{"arch": "dit", "model": "image diffusion model", "dataset": "scattered letters and digits in many colours", "train_examples": 97500, "image_size": 32, "horizontal_flip": false, "conditioning": "none", "objective": "epsilon", "cond_dim": 256, "norm": "rmsnorm", "activation": "gelu", "mlp_ratio": 2, "head_dim": 48, "fused_qkv": false, "qk_norm": false, "dropout": 0.05, "inner_norm": true, "patch_size": [4, 4], "layers": 8, "width": 256, "positions": "sincos", "optimizer": "soap", "beta2": 0.95, "lr": 0.0014, "beta1": 0.95, "shampoo_beta": 0.95, "eps": 1e-08, "precondition_frequency": 25, "max_precond_dim": 512, "one_sided": false, "adamw_lr_other_params": 0.00076, "gradient_centralization": true, "steps": 8500, "batch_size": 384, "epochs": 33.5, "lr_schedule": "wsd_sqrt", "decay_fraction": 0.3, "final_lr_fraction": 0.05, "warmup_steps": 1700, "weight_decay": 0.3, "adamw_weight_decay_other_params": 0}
Rows from block 4, named by matrix and row number. Each number is 128 + 24 x the weight over its row's rms, rounded and kept within 0 to 255. All counts start at 0. Numbers have three digits each. After the name is the row's rms in percent of the matrix's.
# ada: adaLN modulation (shift, scale and gate of each sublayer stacked) (model.blocks.4.ada.weight, 1536x256), inputs 86-171
ada.245 084:136147130140138107137122147084144141116140048147157114128160141190112117116134156090154143136140142133139165036151125136121155110144087125164134123107133112147125124096150135127148136103078119119137154125116149149127135135119126127105124143123083139109146157
ada.246 075:127059121127132094164134128177119134159123150090091166125112158110110124120084108108131138121133157111133103096131103133130139154114125127130103130117079118134178158154081142129140116145139109161128127119132099114112141104149163138147096111133099120153161140
ada.247 084:156122123116134130102138100128144103138125105113120093095145089119108157116175079120118108130088113155149136144147124147133120134093123165091146151132145100123135109147243131120141143095143126129129149151153140132100050138100167133110120111110137149172151150
ada.248 070:132136151131132118144105159159123122118111125139146089132151173163114108110111098137141133131133135134186137142155123103106100116124116104178135157119097134157116126111209133141147113184082098128140126141138165134130137165086132129125124102104134112136148139
ada.249 093:135116138099136150118128126119087130146156150158129131112122104096120136120118140124164157100154140141123116154176125072137150123116127165096148106120136100138146169164105145122141114138151137148117148125140125119111113129155085104142139116126128158145150115
ada.250 079:142147149132140164140141157156111121114129108151151101134121144115151130113139137087106143135111164134130090059132119125148118107137123131143135122102115134140053079094049144113131113143101168115145128166122137135133095112107046139067098169149138131151084152
ada.251 075:123130115123133124154126133142101108122143096128160150107113138121114119103125143127155116095127144146106134149094153168129155114125126124139122111114094134149150079153035109110107134104112139108110124097161147134126133111100117169142150120112112122084111094
ada.252 080:161123175121126141132134128138125123119133106134136090124146141128136158159140127066106137132139125143075129117117110123144123154133098129121156131156149131106097122116084138124135088102152166130120124149112148092116107143116046097108095118101145149125117131
ada.253 073:075100111089178102131149146127160112160149163124120180147110148080154099108127112136100117083139127145153126138136160156136144141149129143112107165134143078154094094150073128154096107090142143163133110119129143097142147145092179143137139150133120149098156138
ada.254 081:137139110140108122146110138088087146108131152112072174114136094155145123087100119161161153134173135126116076062139154105143113151166096125088129133131087144107106103119131133056137128135120122149152148109146152135102110135101168137084119137133139149147171124
ada.255 078:149142120146159136136134146142102114142111130141150115113146118160139111123117159140130144116138145092196175184124136140149121115097116117129117163107112130119105095096108113132173170135071141113120146136132120134100092131126058160098135129096109120141112175
ada.256 197:139141117116137106099124131147122108128133122128126103104124137151084109110114105142100113094129125131115106144119147135102122121138161134096108104156123114124096122137202161145126121155124135129115126128102108115116149130114080126110101137142119147125140158
ada.257 151:127141122125120138123125112115135110115114104135108088134106121161131117119158127105115098096102084122104162214120114148107115145115125147125122148155129102129147120119169129145125132188150152122109135123128147108116142104110125107118100121084121141163165138
ada.258 159:103115126112119093110100074143149125120116094099109074113117133178121147168136115124110094119109066141139149124147136107139142150134127136161128147165137109102137148122154128181127121172132129116130127129121129126128123144117112103127099126109130164172138137
ada.259 154:144119135121132127121153104116129104111124134124117064107128136184114139133127106100132103114126129142120164186120102145134099128140146125150117092128116099119127108131086128133143119149142159133141123145141102139127129126133091124117091112115123151133112143
ada.260 122:113159125097117134102155146097099135183105141126105122121112141163141125128104104135150112111115138140075161141112156135109117097145163106097125137118115075124108101151141150135120125219140125134121127152127113126113106133101087127134110149105156154108108131
ada.261 120:142123139135103156106109114166148097174107083121145088100155154158099114128131130142119113093137114138137129122106146132126147149124134102149143162070120113106115115124116149117129148107159142109138156133131122138099156104112065131184113152132115139140156142
ada.262 112:166113078128133149107163121110110136113119117134111101110093094153148145174129140120108147086114112142120113165118125147097113075110153104168115153113090099108099106107132126098117133195113156158129146136114155126123164122135176126081101111109128166136116121
ada.263 105:120103141136126150145140082151094113124131094131122117144120148126125127138145117148095074141113140109126167149105122135099136107126185116183096173124117169162091114122082139133113119139130149134128128113093162121126123140094117128069126147119145094195152124
ada.264 127:110172127133121118095105115101148091130108117152109064122131112157130149163146095119111113100106134128133129161149119179145148132142160149173133126132172096114071113081083134128132121154143116099143137154139145105142149146095104120113072097131108131123127115
ada.265 093:132110104087121107129134116095147109089141111123124112114125137099106091117092109136119105130127118129150138112125104156138163115142126122154126093156164154162052123165115142166110118104132103117115133131159124107150120117138180132145132156116153141121127164
ada.266 103:113119130125146126088139094121093092154130124149117112141123178166113130154095112099139103109125155154132125151145147136117077107156158129116111136135129101106098124154159155134132112202135153192115138139116126121130135143106099123138107108139135137148135113
ada.267 104:120077123116080106110093114168121103136124184129128109104142142129099160114145090125111123084128126116169123162109151094135131110142160114161107138147159115145119154172044114178153127127148111137083127129125140158116106140110109151133104127129182125123147136
ada.268 091:102110112127141147108109130093143113104140136176149085150118160159136139141077110135163131113154119155135170178134119085124115128115129104147102112084125138114112088148128135144193122145128139116128121145114140123135073110078158120105102137102132135082100116
ada.269 149:108153119130140129120138143134115118134137141109138165138149161133145137143125120103130125111135096128143112181121121099102104144117149098132103136133141104130147102125039135132144131158137126126134131142127124156143132139116078121166120100102115109109129117
ada.270 091:111119130127140143113138147122169131143110109145123110174131162144137135140130131128087157143129110103145166157124125109115125110093136144127135098132137127123141113131043169120154112066147127155153127091126144134161116110137172151093116109142107110129104148
ada.271 107:149169135142111120134117135146139117084110135158115169119118109108141119121130122134131118159098125120158140120115155108147135152153146156187128089075144131074136138119045139125101101158060111103119104134106137153106162123170159078127115136121107121155130124
ada.272 099:152161118136138126141103115133108100134119160137121125133137156046150108151122119109092124112110145121141120084135136150164137110136164173129126123155142148091106111111070176132144162104080076083107135133089104133149114106124141097145113171127122133100171163
ada.273 118:097120133148149117161118148148119121097130132144142119125134132126099101142145148105089122151108130108108136159133111129113124129148096139121104159133123137166146140118000143162142116124110093115098104118124112136139108145077134121101112115075135095124143124